python train.py --arch="transformer" --n_mels=40 --activation="gelu" --mlp_ratio=3 --init="small_normal" --optimizer="muon" --orthogonalizer="polar_express" --adamw_lr_other_params=0.00092 --epochs=135.0 --final_lr_fraction=0 --weight_decay=0.2
Rows from block 10, named by matrix and row number. Rows with one number belong to one attention dimension. Each number is 500 + 25 x the weight over its row's rms, rounded and kept within 0 to 999. All counts start at 0. Numbers have three digits each. After the name is the row's rms in percent of the matrix's.
# q: attention query (model.blocks.10.attn.q.weight, 192x192), inputs 96-191
# k: attention key (model.blocks.10.attn.k.weight, 192x192), inputs 96-191
q.102 098:527519490484494571465525474506528508494495492485532496506573483530536527475505542508476539488509527467486489500505516517490502491466551520512486505482489482481446494503440482463541543489475488494507524471486558467492454539480520505517484529504448481495507495514499507470471520503501561494
q.103 105:514528472519526445513519498474538509484487525491471522517506485486514517460474528478504502506468546546464551477520499477493487489471489485518501487487506448541486473458530487501444527542474476510470497446489554510484485512494530546545501482502471512502485518514485488533514543499522475489
q.104 103:448474445484518504498496490494460510453486567530557503499522487465463458487478466478504510521476471519489511505473497487473470477497503505485497506457499500463474490510498515514475482525478505518528531492500509506517457485532523510516491527512513484515497521525524469505510537460478492505
q.105 109:535535487470503465516502483509513435494463510496486495472528511497523499498488551466501427453500529495521531472496476498471470512491515572495497493511490495509536476476541508502491471534495488500495519450479484533485526522479499496526497489527491529519502514487476484497503502511536499543
q.106 098:457556536459474512426471515520525489493498508471486480490533528546528468507504491479496465499481459509465504476520510427504467494533503528505528484491496504515550496492506502548500464489494577489515525519519525549506520494519473528524508527488529492473540457509498483524493499480486463521
q.107 107:518486480482467510496501499445425439513505488454489489481480510512515526531514509532497502524504500513500509510531504531518539533510483545507517516441498516483513453447537513493515471493503521464462499540503506509526479551501481518510506492488528472482469540531516469513503519494531469473
q.108 095:500533506484534530482476489545473508511459500502445522506494493459508513524491500555503484532477505513437495481498500508519524476515507444490488538529457484489516503463454490498541495511471511466501437488477454582485486514484502505516500520496489491472519544486501488477509501509547495503
q.109 090:499499549519497539478535496520523517474509454498503522506510473509504494511486503496479470499518491503461502548510527479512495506524530495501560503487479506497504554500489503494512460451520443467465506501497470513529520501478486481511517535526481512535449521502495491488490510503502522496
q.110 096:513433542470478507500497499497515518446510555509518483507505473499472501486439528503487515461483504465483451490533511496507493466537518563466495463494469502479490509463475557484524506473532518530495507479513517492508520497479492488503487504505507465453506521482502496523478507471515463526
q.111 094:474512503524506499498480547532526514501486510468511527508476503518504496516511511544474467486506482484490512536491494503530503486509516521551497452503535507478507483504504468457493461496510447487508434471506517439504522501517462523496505512508538508549513486516476507501451520557534430485
q.112 108:478510460498487470523520515540469460463465552497465474520471502533496492537508503543508506500477523528501514504537503500478545530519485457511482538478479508459482522519525479503513481519474469502469529492496533515514516493522489503490529499550536512489473501517527510492474457493476542505
q.113 100:484522518463512512520463508489514491501485496580485522468508507508508510513477466501537489528480497519527499502517521486503505545469456539450525487493515523501492479533541520484492475511521482459486502490525516483466536472527499493478446500556512496477492519510496522494497465517484473516
q.114 098:481516495477451533539512473472530547489513518482512483506476492504501546500465525495502496499465554506547534472502533493474468554511479510491516528515484469540543533492517502513505467435536494469504473521516517501541490467470515492504529464475517507484502508548513508439543525501475479498
q.115 102:466487516517517472455538489491455517513474528502454569468517498507507567474495487487486479480532488494498499526493530485487486475491521484491491533523506449497517543481478509461478463550545467472523499505493523509533492495514512438523509502482499530485535491475524508471494482500511488503
q.116 103:537504521490498517486485532499529480520529493503563518455508509490494522448497509424519519526505479481489502480496496469571487474517488486522494503467547468531487524526437489494473525462495508500514503471497524506507506504453474508508503555468515463494466529475483481535491500475537549491
q.117 093:517514440483527487453496493456511514513532470500459456572501513513515510500462495516482480488520565509470478516474521533470556493555478477531530521526495476477533510538465453524483526474495475491472479423511535486474522503495454508528512522501509465506509519487464444491476486475490538480
q.118 095:513480502471494477525506511524556551481484477519451481493497501502476557514474512509492537531455488521485519493516520500471451504493499494511560466473458485508499497488523490502491486480507494557473485484470510539464477510518562503476525495531505477486498477489480487471464465501446512531
q.119 106:503523522475458513557528515483461527517477511492451560486467498507539551533508550521476494492515472509502490523488507503498500524497504473494543492485481473442444474512505478543469498479521524478482519475511472505500449515459481516505479538466496489515470533498502474507514514518526514505
q.120 093:523505478484490507462527491510502546510493463542516469491555511496495450489519503448507479522494518495494517512522464495457484529499482494511518522515483492477505532528536507456479503483503494521531482497535535520505468510522466535503483479495502458500478467524513503517530491503514482542
q.121 110:549516477497513503474539527494500538486491447520489501569564484498533497505498490482519442516496499501480497497541503500543497494513464490526486519478516504484460482498498480493512486504464487499524495531538524509520544495496567516528524496510516486492496492472528499476453491499511535511
q.122 094:504540509524487470501453487542463512540524478499544483518500524485532505438521556529449493504530485531520513502504527508489484529483503470536482498528486513495506473486490536486529550451495463502533498462466508480493490497484445520506507485467507520521504515485537548507539498526493492507
q.123 103:495458511494528506485486523486480525478497479524541482518508477496536515492507513514501483509479462520489489529464541503489471490455470498541487498551557513528519474521453511505468495464481502533480548455473496538518512525488479460431498501507483482507479534546500467480496528488548497473
q.124 107:542487470487496492470524512480483446503486464509501472531498527525550512497462509535510437518469431483500509469498497504464505505505471482489533505506495503494515518468539466534481503467557486557510501471544524504518493528475493492524471517522474526547490452549505503541497538555505489524
q.125 094:514472557501473512462512432500542507498516507459488510478488515474521458502491507470498513470469487490484497528498512531487489505461514527515458494492468501499477484470496471489500505516500547503496530476505531520497431500503487507501488507537511516529514497513481489521553511505520509478
q.126 102:524483484487550490515510508502495496531486512505524509473500449491567490476518524496520545481540510484512438477537569508515501513470478529496535452467536515462496490518472461489485534514522506494514504493522483493497479507498549496479459525480509511464502473477507503511523487516516506475
q.127 102:452473483462531501463534496527510488498488507502492512496526500504475502521497464539519477537461531568504500476488464486488499473509541463440484502538521468548510490463484474537505494480508484492474438500492521499521495512497487487565501465513497515433531478503535491488493492504450522510
q.128 105:499460508480481496525524485473468496567518490536461521475501523535481512475491497495504527480494518513518470474481494512488504479529496466492483478483472503524491493541508560426476503474483491496488521531504483513492520528494523465507483481485511471497492522505528529513461498501487494522
q.129 100:487567482476457562481452504522541484510477516508509498523494493534450501465504523493516465487470509523477498530480488517516527506507514482517460481467504511512527495473519482489505462488473490506507552521490460480489477496464525520531521476526515470486546512512543546473558509554495504502
q.130 097:498518492516456494491477487524482509509460456559505490486519510477496525488469435476517464516488488521542482515521512528541516529464494504487491477517521518469528483487504535485494500494492495505506515511503511521507517505509455531519475493495469473520536520517499516523495477509501471487
q.131 098:485540477510553516473536477519500522520471517470514479487481464485477483517472506529520524476464494522502509532494519532492534485480478479559488474490485517492511481442505451476486510526494506481490470494523531500492510454483497513503517513500485487503527558519531508484542518453518512515
q.132 092:457493513521478471525472482530459472456477501452511510459430527526442527459502485511485533459491500506499529504562518485459459506530497515499474479527476479518511517461470527501515535514532498488518469487518520522511490488441500479506511478529525471490467519490484480490470492486465557510
q.133 100:529477521474472493482506530516471519542482510535493510538488509514505506482528531535480476525493491435470506539488516495524503533515501472533468491521493539462489539445468485484504499511544495467471507472462497473479482479530507533506523490509478533485533453516506480507490534484507487518
q.134 101:484485489516527492463497533519496488473501527516539465497466493531473481490502547486511475513494485529519492493487470481525546479486544516524532513485512493491447500511486482508501497499491469489498489502508502460482516491484435506488511568504497537512510486510493476513501492489467511516
q.135 111:473530485502517483490474496472491429508465494515524514492524505529514486498453475465491447492505467493484522461477492478439521518550509495456496510487486500525448503489535513525511503486500485525519492530522461493463530548523494532504483543494494484523540476535493485511435542510492479507
q.136 090:505453487509467448498478546524541511502539490503474490476481507524495500465528495480516499512486538447506523472510489482524464490496513491468497489500509482523514521454493533518476514548490520480511462510480500515565473532494498543498487524482517487540512481489485498484460495572501483496
q.137 097:483477516465507503482534481499542500478494493496533466502468477477525505486519481495506524495494514474494483500466538518502513528473493469541478495542458508498499531497485499556536502513473482508477543504536479526505503509515502510477500480503450534489469503521519503503501511539559574502
q.138 100:506532521426499472522521525472493506546509474497539510496510491471503504484492499515519506494505460490495484489526527510482501464532459468513504488515495476499481504555501484538540538518474473466503504497471487485517485540499473469554500493465486511494440491494471497478470471462509515503
q.139 103:491515520505508527495467477480498503491496507465489486509490491447480494520486499506485511571516505508492519481535501516495536518515549459466459510502503489485529487470484459543482524482499520467506547494514472460516498556522540559529491507488543484446470505475495497495564453538522488531
q.140 104:480489520449505532481486493481464480502520489527502492458499489503489517553537516463485475489476507474522477502538502468507432499500491509485499511490486485498532525522502524516526479491530486503474506478472494474504511490521503530485514526528547497523518519412473517492460522480486487497
q.141 094:498479521519510475527514505485502494493476550461495498549514482515516505516542543524529445502534551467491465532498459497535493443519501534543489495480525478535521465504474474506527482505568545469533495494491532472448500471483460518516488507453488480492499468514496500489476474471508512473
q.142 104:526477517508481528499485537501499436501502483490509530515482490475519478468485481525524450484556484487506508515462511535506493522522464499474496548500453504465491557475507539482458498499482538480510514507446460519523473521492470520500509492514496502508479483517508478523520508474515483492
q.143 098:443549504480514488524479484472504509457469482473459478474513532559556512491500476546541492446486506492549488510482503475480480527548499501504495460509520548501519479508500515483471538480500499531496476491514521476494526524473482501524490501505462475503504487452496513521529489533502495482
q.144 098:520452474486490520490515496494488457478508532506542513541511527452499492487510483447462488490497545536513512513522475486536581470521533506501530515498510482504554522508479524472495504546531517543449518536532481497508485540500474516490472509477496479455473497511496518483520497482482507480
q.145 103:479507520502489497505535523549522479476506457513438475513473489516462462512515506467476464537510508496505503486432512463525522480543540538481519513501522482503505498466516505528480445497471523473505513483457487514459541530536498485490494546481510521509495458473507518466461476497473489515
q.146 108:541537534483522544498536508527505468517483491516489476501535495487529491535517462513517508544517469534464502515458537470507502530470489480475478493542491492476479454525512501496525502504496487515509494503483496517557523498476499514469482496486510459462535514483524498527503488518520500507
q.147 105:528476487511497533523453534487448513488480498499498490493495532525492447479520481491506473517495507473501532495491484503523459493503505535484484489515525536504516458480478477522495507507470496525537510545523484531518457495473523480457494509542508538534496513558516529528490512455500520514
q.148 110:535491510505513507516515503500540519506541473497472528487497515501511471514484477454510492534470512433519503451459475503497491459504512484531499507512479484526502492485494466524479525451521536472515524469553493494516499550474469461510491547491515504534503527527499462502491531479505542480
q.149 102:541514510496476439551516497558532499485512481499452471463507496526544512516487519498515504481472500490507540519481473472499460480477504488520509521487533521488494483471530500478508502514520506509507538498498477501520483505481542450495520506525513540540516493449498479530462517494497501543
q.150 103:456499477504494496559508507497532500488479489458487526501504507470499461510467432524495453486530503519447491506491485507519492552518522480511531505499487480526481536492460535511486534519466503449517483467486501498494507561507484481480514481513487498531456540528510483528451484515523483505
q.151 092:485506483515509497502497512491484508518509451523518505524461472470460486481483506511525560491469516505454555483518526517493491506495507476491507523549512496512478513499485510506516474442523506505503524478515507494468583487507495518511474516484520523508503511526490527504542497492511473513
q.152 091:474490497504461511520497499505487458495428513503516489505483507509511497479520507468512483431520467487454483477443526559513485469507503520512519511531508484557506498506529444512529516495500494506475539473448455442537495474502510523521483485474511535536526503505526468521515475502513480523
q.153 098:542518470516460516470506518442519455504475515504463503510506465493471553458478470561503517505530475511481510500485529498446526503507511489507511482505468516461526513525533539513503519469491479503434496517534515460476528514482486486501480478468465509514497532519499493482509515478523525526
q.154 091:517455521520497451506524529558482492523487517490491534501479525510530511523491507506493520460528465495505525474525415509502500506505468472494567515452518505532495508456540505535530446487564508502505465476488480481505496505508530507458487477517529484481506494513493527518500507511503516479
q.155 102:493532529474483543492506487552497514489489493437497466462496469461469452528519493500465475498551457517512477500516507506500518533507509479478524509544490477507502525474522487483527553528498481474494523462513496502480454510504497509508502507410498543506512503507489471467554501506472502512
q.156 100:506440468458511497500504468518503504482529467517532538489520481487470511472513494511501477545463504531495508504508514494569501506547522482499527469501512474503496536514496510511498479486493479433479495492452492483490526468542523537512529470477496514540506507475488496539519507471501517499
q.157 103:492459510497502427492508497498520505469538487479486515491498495544468511509522505515524476554515482506505488500459523505540545509473515556543517506520524522477493505482502522412492477502481478521474481506489481496493514500518492492513514547502510535505481498483494489503481493534540485508
q.158 102:461505486470513546489510517514525499519481512492490543499456497573495485529503540516471504495489501469549509483453486472473514495462459505508508545486493513537529520492534523511510510512512453471504463484527530483494487532484524452519486490475516526537483513501452485481510499485480450535
q.159 100:492490507481464469457471515490426537506506511521477500477480491575471505516453495499505481520536501473510505460477498551484524499493485497507506494514532497494507507495451512490530506495515548453522462505523487497491474509528514472481504491522470488504500518548524476496469524490464475525
q.160 094:475517525538533484489460487493498489532504457521490526507485476525520543511479528496513492503501517427516499473470457491504545524492528491509487475504462463474520528524488558467490479488519505515498498494486458480502537467533512475526481502500503511499500513523511497504467548489533536514
q.161 096:485542489466494484536491507512494517504462464495541532508552514482579497513481460504472501490559518539493510531525503487532465487506518525495517450457550497524523492469518513521485513489509526478486492524452523467471523500510536536501500478532510504545473490494459507492503518500463533506
q.162 094:524480496492474481484505515495532501494500497477530473484509551490525570520504449544515450500496453455507484481515474513470495502479474489548532504518478463479487462532505514538493527512532476546494507480478500481515480461534501484519504491501507476493479518535500509539499532476506488469
q.163 100:533453515486496456481440494487566495441499520531519512468494503506518498486549505513502505504518516513491489463523501510476533485523506475501477500487523549508485491473496512507482497504505497533503534484536479527498518460519526514513463498510494462510514521498444526485480468523461435522
q.164 103:490540473480526503512523480492514506514531548531510493492498450506539539508502508491533517494500473471480494510497508490492486518488541556527521495520516502495474511473557498442475514477480481544505438520476462531482564465504456496509517506499476517463451520518483460507545483526493485464
q.165 100:529505506528532515466556476484494494472509499454495501474484508516446529470535525463513460508483471530491481494531524446525509492546470527493492534532478498531505496533521481489468492545492497519516509470495500478508490487490465472444519487490488519484503486478527466486512476531501488514
q.166 099:507517509461455538523493478503492499543521534523494483504506546504492516518529441490520501514507500524498518474487473494524467496507498529516473497569511463515529443480487493503502521492539505532510541513471523513505482505506541511491510521472517490501537493433490495510493491529515494466
q.167 102:476506500508476494490515518510478468519528516511537493511562514432469510479504458464524525507514502538516496460511565510520488500543519468463544502479476482527503479495486525479463438469547499493502506520532490476459471536473501522514494526508476463509512489488502493496508470520514459502
q.168 099:496490506556498497502482528470495509530481504512498518496513524523451526504503451505535528481505503512476521505530509513499422497519540441513514508472520485488483441519487475493522486471499500494511469481505533490484491519515512489500470516489481553499439477488497509501514451558470510503
q.169 098:473493489531477494500535507492564493473491493506493499462473463517456480492485505493495520505450544507513428493546497476478553426502505486528500493497482451509517495520506506569507507545486494483497517514429552497471478540511488519506480516547492477487510533503490525510498500473522493534
k.102 101:528484479548478476470483532503478553498507469475479463512500520533480517469517533498485509477437482517483474512492485522505492532505475524494482482536508512483499514482507549481459476521501503534497446504498520475496497504538536495479501525538505442487515514488507484452507479479477484520
k.103 107:473517481507514533496529485516511532493470482500526465517518492513499510488462475505516479543505487498492504519541449502458474553505472517496506496510567532493551462473481472490514446502524505528498508528524489516514503473520512526510515516489525469469521504480466527492522495524451569479
k.104 105:500475495515490503515508554512497500466483507549486507464527527502519448505556498509504507526522493470463520515517475500499524482508515470521451470476535481463505489518471486556515460532502526485480521504510483509501498503528514459536465481506512482445482520464502522438475474493525517524
k.105 106:520504534508505489514547496477537501532539514486509528501487515540503528504465487497510486525528465512529512469515434489498463546492449488480481503483483478488487508539523498486492469498457448527489544498544525487505492470509493511450463449499478518520508504487488503508536512555487529511
k.106 099:535518506517543468506501446447507541516527513517534444469543503507532447491484500520479493492516446535504493455513504467509528485514517471543512478487468514513483486501528527523522508490460502483505513464462479491548491531510482492527457513525505498508500539507477556526528485520494544488
k.107 104:530462538485486533511477448494479513510549544501511483564481446477502513530491471527487474474516492505479495457498515480491520531470452507460518528547458509524472494527457501515515524509491499489535493522494516520495488537483537477490459486484539499517547474481524526487486508520522455554
k.108 098:537521471489489561505545509508509548499505481512490529469511475469513555492485505462496509504544529563508460517503494504504511475492514538470477510502469482499495478524511489510501484511495458486508445457528492477524492533456501492533492484501538516518456532439496496522506461490479504492
k.109 095:499526513481525518488471484483462570545507480472493495480523520489516492508511511522472544516501474546487462529483458507538489452541504479484485486552495501458485496484473524429455484498505485425535515472528494492482468473501467468497481489562475493520498474518552490499492500476451519511
k.110 092:532476530497540533443453500475506497502566487486547487458518559517451523532501517500458533560501493492511511522546459485511454482473488496519481495491542436504494518471450488482500495523495541513489483480520500471523493508484481461482498485502514484463515485461549489524506474543487512485
k.111 096:492515516474501501485464476452524500527436510473467501498559509536463516482514489490492561518519498471537483479503512476546521501531563541492506500529491520467531460494493516484488477522543491498525509499456514495483563479540454490482502509529467457526461494486535471506519507482505487456
k.112 108:532534535488486504458543482489513490494497552488496535515485479469501471526505552476476491493501534495476475519468488520495510506467473509504495525454468515530504474506496521517504526491461553525450475487478525516523514504493518529512491441504452535521469488507501463525538539480528477519
k.113 099:512487545464485494508482506528517508511507513488478515520561449559532524540496503495488489519483475502492506443497491519515503534520516488504498478505456488530516521507516485532494496490505507520537505489515426473498486517494478496461486485506469515514496450489466568488480477457497477522
k.114 098:478509494519458541494499494496510471503498481503543467501509474506502456475458527468499466513494492510521521520497501519544518510477485471514490479482510455533529490507529478493507488462472482475457488586536514509520506485481473488479524494538539485522514529562531485499463483497473502510
k.115 106:498535498472556546530474508515500509547459520507483445493519474466499549488492519493499494534485498501501480491481477462521499539492487512502505559495460527509489481467491493490482497500536529535490500465502478483494480485489533479520526495484517522475507517524513506482461501541518496560
k.116 102:469458448498507524480489499476450506503506485475533492484482519491492462493509486500495543536489496476494499502480499446513520504518520546518511454555509516478507498520463534511469478529524486469462511505551504521517508486489514516518474570472522499507472517525458497517487476468476492495
k.117 092:535512491528464543470515465484507487494487472533512490453484458560479539467534486486482506495448526518463492522533516551513488480496485517481475533499467486486482505507458474527483490514508530452508526523463500481498516531475511522525526534475496524510502506470500524502539501503480482488
k.118 097:498509482500483518475514506513481499495512483507479530480500501495524532525452482505515491481527522551493476563480513506525495487536483487498524492465494507520507482472481494512505537490503528492491477522473497488469517500482463493470493503517477535451543487413476477529478503504484558490
k.119 107:537479455485464501524504481500506512485510508502523516465528502485547495497480489502484460509504495573497480522537469545503473530493514489522511510507467506517460474493515536502438498533511463538484496509500508515470517489520479515527520484471488521532493521488488543470482503484475450500
k.120 096:519535481508505496469498519442497514537509489483482471497517525486519477479481502469503509487562496452497515464472496517490506460464452502525470486477505516508491485509509497505506527524550499525529551514549469482496494556505488508472488548466511567494509479522533475463544472475524531486
k.121 107:512473413486538495473477520498475534530510483502475474543468536531467513512525470500498520473535488502458524505503524504469481491530487498478471467488508482583538484530484502465502474483530493493496519471488502511503503506477496533479493462494510460473494531471473508490501516487490480518
k.122 099:483493523516481498489528494457488480461523489501509459494538517529455425475509512482515490512474471501552553459520522529525480509525518543526517509514489517494535472504474523482505488499536474497528505451547517473521480492534500501508484520493501470500485458523525484467481467486475485463
k.123 103:481526462509549475493500484468506513499495460481561457491484525523484479508561495495502525507489495515499488553498490518530464434484466477495493511510490487497524482543493522512448457488534530460534478520507483547509490493484482478494469533505467507456473523533473510503454500491503492492
k.124 107:483554524515493519533458484450477499480516466504519509538477500520493498502499505433484492514524486495457516487505478541517458544501505511502490547479485508471525499513500468498511472506522483521500486502483494501521512557515483510509476501491491507516504503472472490468506539501521471502
k.125 098:476514519515522434508482542518504491484531442468527511473486523533523453481540491497515521509485469519477519497528455494435501539492508501477503515502496518510510509505541474519447532483497481482530499509496512499515524507549500463507524495524516517477478513515513503492498483507539501465
k.126 103:476465498518473467472465474499514469479533502508485511503532466460485513498501493498519516464483491490504482456541541463482497484525552487450490469529528517506506539520498530486520493524474493536478458516499466505495483512554499523521500512451519455520497458531439495488478480512572488515
k.127 102:493491503496475568564533500503528511467461494483508492494507500455506523499513527464520458494492502488516507500478540526490531522535488507532478474469519473523518523510497469521510469525474499512489504478529499537519468530485551480483533434546502502483489518524481483498538476486513533493
k.128 100:505492450480540509461528454508494518517499517543477499508483527529480480530517470509518459539485522508496479541500513522463490513473485510522517526476484508494526508488491503530485495468489552479536501554533491537461491526510510518482540538505491543505517471470494554487448476458525521485
k.129 101:493524485481481507509515473515504496507473483485466501473524505560489465523487548509517500510526470503494483490502461500514497502550498504494519505477508506481496506473473534476507479439472479500491490513512556547479474525481485514463491500533511456502486525549516506504525500499484528529
k.130 098:469516498471531486515497504521495479524517526503475485495511509515492515551503493462468516473524509470462498494500523514490490501490463508507482489449487491476548536470501496522535479461556504489502480530514470505538523494489466497498483479550513493516510512542448471525493488444494511507
k.131 101:491519507499460513503500503553552532496506472500501491512488494493526530481528495515498499490469505494485488492508524486512493470491530496455516513515505534485506502487524499506532513537458484482505516512444546506512476518510485507549470521500529461545513516448502526494511474492511488450
k.132 090:513440509503480489487482524482499495504529477465502460537521499483486499514505523526504515509502463517512487518498495490512492481520501509504537527485456491501524484462458488505563491516496468458460540470468487527529494519424548485525494512472527534441468471520511468533475514547496563489
k.133 099:507550506502475523518490458465477494522530546510566496489492527496520542547502468510499498515472490485468497467476473497532482526518507495514525521469472494546467496470497516498471522479510490536495477510490481488490541462484457496476506527518501479501479539487490489529550505486482479496
k.134 098:519556543531507547505484528541492474493511469520519504470511479507477510524512464467498527498423478547503514457493473492490458487537463514499507526497487485465499484492484532469494466510526539485504519516489541474524500473512507492555462506479480465517530528514488493482531514486466499524
k.135 112:496483503479528498507485512475504494558503501567489523524519511515547535509461467511512478485505504475524488479437491478461495513494482493534458528532498505493498527476507516475510437495502492462501493464494515474502455486468519500503444460488443468514548525479496506476532529519499520534
k.136 091:455493518521490493484494472489479515503504477499529500510476505453492466521490493510550508494490497484499514491547508478485525510492470530464511489483470473475494475476488506480558501497533515518482518522537493514499506495460509462468496518460505494481518531481480475499508488495493519517
k.137 098:474506531525498445441495511545513509450454497510508517524449526505498454488572480484541498490520509526492515504490474512474478451523489488487481509472498486521529533520509479455483485490481481530490453527459497512492463527512458516503498500531537510498541490479508481471515537508510527464
k.138 103:526502505463498551509506499496519459464508485496513506485531498507507493490497460488508477481448497499481474512526541500488488488521495534551446477514444476520507483499550519465504494509505497487500533423534469504468492513494494556548521519510535524515484523464520488479493478511522520512
k.139 102:511498493498470519507490539468516500477496479447529455463461473450538445540536541488520483510521518475505500457496482490499531494465500545480518506544528435534512514514481504544504557477524506500516507467530505493534491516504487547510516497469474498472505513537507471465518501519492497494
k.140 102:494460462468472511495490485548491477526497506487513497532501532544518502524492452537491500473468474478505498540514505536521510468525474499520539464503459487496482495537508498496505508506477457502495491526491492497519478507489505476567519504475488497457485525503525521490489516487476492524
k.141 096:511495507471488513519485478483509508478506504488540534485473506529475514455502496487533507509463475493492457470502490538514524508486520510501465491527476499506492457480516441439516474525515505526503521499453527487513487476485482493476523502465480501478494514472495475550537461525509503526
k.142 100:498501528466492504489477492507513504509541486557521541514515462497509505505440493488499556502534489492482493504493503497474469509540456451521489533556444521487517502515497522504506482525479501467535493538494473493469488547490501480521490443491493508513499509488494529511529516477474468485
k.143 096:512527525473528492517499515508497450488502479499520503483527495551447525538519503481471498507500468505528503462581517493485496551449514481483472504500507499510518475523464493496448477471485464499524479531474521539484549510452471521533498489530523519518494475511496476537522517508480489465
k.144 099:511506508533521502470532490506492469557512485484473480536488462449455515487505497512462461511525505484513548495528561496490495485480496463469534515472574483522534458516521496520534505477522499495539504493523504526460509499535482503474495483482520474472483468543497481475526509469511508471
k.145 106:513527488528530537516481481518486519477485478475505464481526518495474487526525502533474477497500523470471513521511495496506493482475527540493503512509487491517510490520495466465536478489496530517491511471502463462457496522504515488490493468534504493508537461502493538547501498496504508528
k.146 104:507534532479502524479481505528535495495464504509465530499548523471530474483508514479501533493524545517503493524495494502462604478517526544544512511465450485539472536494486489499515477446521476538476479513485519480468532478501444518502496478527509491469488478515476508505452437501480495511
k.147 104:526526524527516507472552498524532449499459480453485463478504482494498519510528477499471487541518520465515474474544482484505522524519479493469488478504498466474478542429521540487491511496481457486536500487516535471518578507510514507491548527537497506487498500484484480528471521511507516485
k.148 109:522521456468469486467465473498476487462531496495523513546516523467524499516487505464509477508510545487495515472529525512525507493518523466500484489490515461479524496505529444469479493537479565461514492534529510489499556544512521467533513501498483531496490496503510497512505459469483495487
k.149 104:514529492524490510522480560487547497452489456510455506508497493500503522529496553494528513516466507470515510454511492505506493518490542479516488489475464492485477479494491480545501490505471516491432488468490543486496531528481516481493536518530511546501521524498471517495493458501473511512
k.150 101:484508523496504469492493501450534530487479492497511510542482480533493506505535496514505440535496505467521532535489498454497483512499470488527534536465505472430478528505506469494509507446507504475500510530474554501490533557464471521470481520525518531500514510518492521495453442543540483513
k.151 094:509509476501505521502479497449465464531538541512501516503526509517497469504448519476519485503491466551505484511497505509475513472471502488516515510537472448465471506494521520501531469506503509509491486534524448510506488500534488535510482471553508529492515470486484490503496495526532440484
k.152 092:508476536507456495523527517548493477493516565538499519542506459525476498525516509543527514529507487495494472506445492503485473529462514537470523518498471524478531505483515495493493455495465483519484470500548528480491533495500548506502482480519461503431521513506529524471537433512501493520
k.153 101:501484470518459491522495495486463496496533544501485534501536511438503462495457459487498512515459484525515554527481536524496544487523485460530503530462517493523510532515544505489512511509472510475472508510512505471507435521503481525536506497505537514498504451463478513428535506491561483471
k.154 091:512488425519527510505554540544510459518469485526503459481473498528495482501477502491504444500482492497502501546521488493472496480500534516498552530481490516505476503535540494512506505494514472530508482490477507570539452509527546516501503497478476475520530473508507496497527517492516527494
k.155 101:525453552500498467498497515438508511520505506499486508526477531526456490452554514457497497465510522472474516518489487527515531453495462504487507499478509545479510522515482453504507457488518493509472521477481479519447487513462520491454471477510490501462483519501511513490496502505487509503
k.156 100:497496545483528510494474486527519501546444516486545503514488508540525530488528464511517489518504508489475472477523498493515523512503545453469513536556539542504494512503497524509509474506503499459485570510535459465461470479516486508488488472509479484459539480520504499465503512511521479549
k.157 101:494517450514535493470482491542549495518513491533490494516521552519506550523512519509503520536488505446486495499474471497504467498525499458467462511517515519498505463493470522456510492484500531479543505494524518463485479433484469465485507507532475490476484529497522530478490509512487519535
k.158 104:520517498519507491493477485491478525527481482508477492511519497513500430500504468538503468461484520491469475504511491498501501504498496482525539515511523499507492468473499488508500502490527505499498493468487513507506469546501545490475490518512511501475479484455508547514509516467522531483
k.159 104:525495493473499510464498471462497519466472495508508475494512455544472431466510507520532449462530517480465515505483478455503503509505474494488518468525530543477448539532531514549527573534493487508506544509551524484495512463508536482492488552513525486506484494458490505515499494471490503484
k.160 098:522520472483514451489495534525531534508506487476560545451512511490526470528462449464496472520455498495487473489507489465539490497496464471488504485540468533491514509515479458503501513461510526525473509473515505510496542486541507499510505528492486481513446508485458468468493491490499479523
k.161 096:503509507519492500486505506520536521488489484516472507515482401466510505477540472533519478534509499529507516510533482508488491509480532484511507518467508497516519497459497540530519463490528506462451526473521484501494499510455497524499525499487471520535549511513503524486505525466544473521
k.162 097:516489492483483518513534500529535509484479498497482493527486491480536483508505489516525519530523533518502495501521462469511511480495480515562500506449464525508493541501498454520505555522525495499470491467478522498507500509497535498519492503512513427505469541501464468445463475490482494475
k.163 099:470502518527547507477493511496491528509517463513480524457479527497455552523468501514478519513526489500466498528497476481538490527473506510464487515483502494482515454503513514467552506516517492507545472527475516518519506457526485451483457512491508483483485486524495507507482508505453527491
k.164 097:525500508500510530501502495490483498479500493580458551505507514502503514518531474480531483505500484490473513532517497519508479496508485521492459453534508479555492478517438489499506455482510498500524451483530522554532482546469447502516492497547506533491492530504504576504526484508473539472
k.165 104:455504556522526482502536502489477483508513490488487544538504571484501516503473518520501488517497486414519494495512481552514512465522473545560490477481505525510505497457464474523510488525412484479516542498470506479483532496476457451518505496536471509495456506505507508485464544477461520571
k.166 097:519493529468461506478501471532541504514512458517483493495499531482531517507462523538493546503509525492483484544494526493503498480519478543524491494529501500517520554537522472511510516480502484514487527514518512498406550456522500539509469495531517522490478551509471486470470476454514489485
k.167 100:505481494486521513485532458470487441501498527447517502518515498531504503517496499521526522478496488509531463528534561481507540506492497467517499523456500538506484475481510539496483458542492467525453532475490537500464508494499435547527497485485521464515494477523441520461494502482516538527
k.168 100:536468505510523533488507471452537501500514505519480520480517513508532483532506490484527488474516475447513478488492483450493504525483514506502440468494531451478507506486510554522452508519552467515494474511489506515532463490468541489515500486551486465489503502496545552486452524487554467507
k.169 098:532509529475512459496528508493494562492518499484526427504471524499534531516517471514538505530501497506502478464528499486498485443490524484535529462497483459446508487488523486511516524496470513539492503510490479478480485550509498508503504537508497534498474481461433514507502511468525479523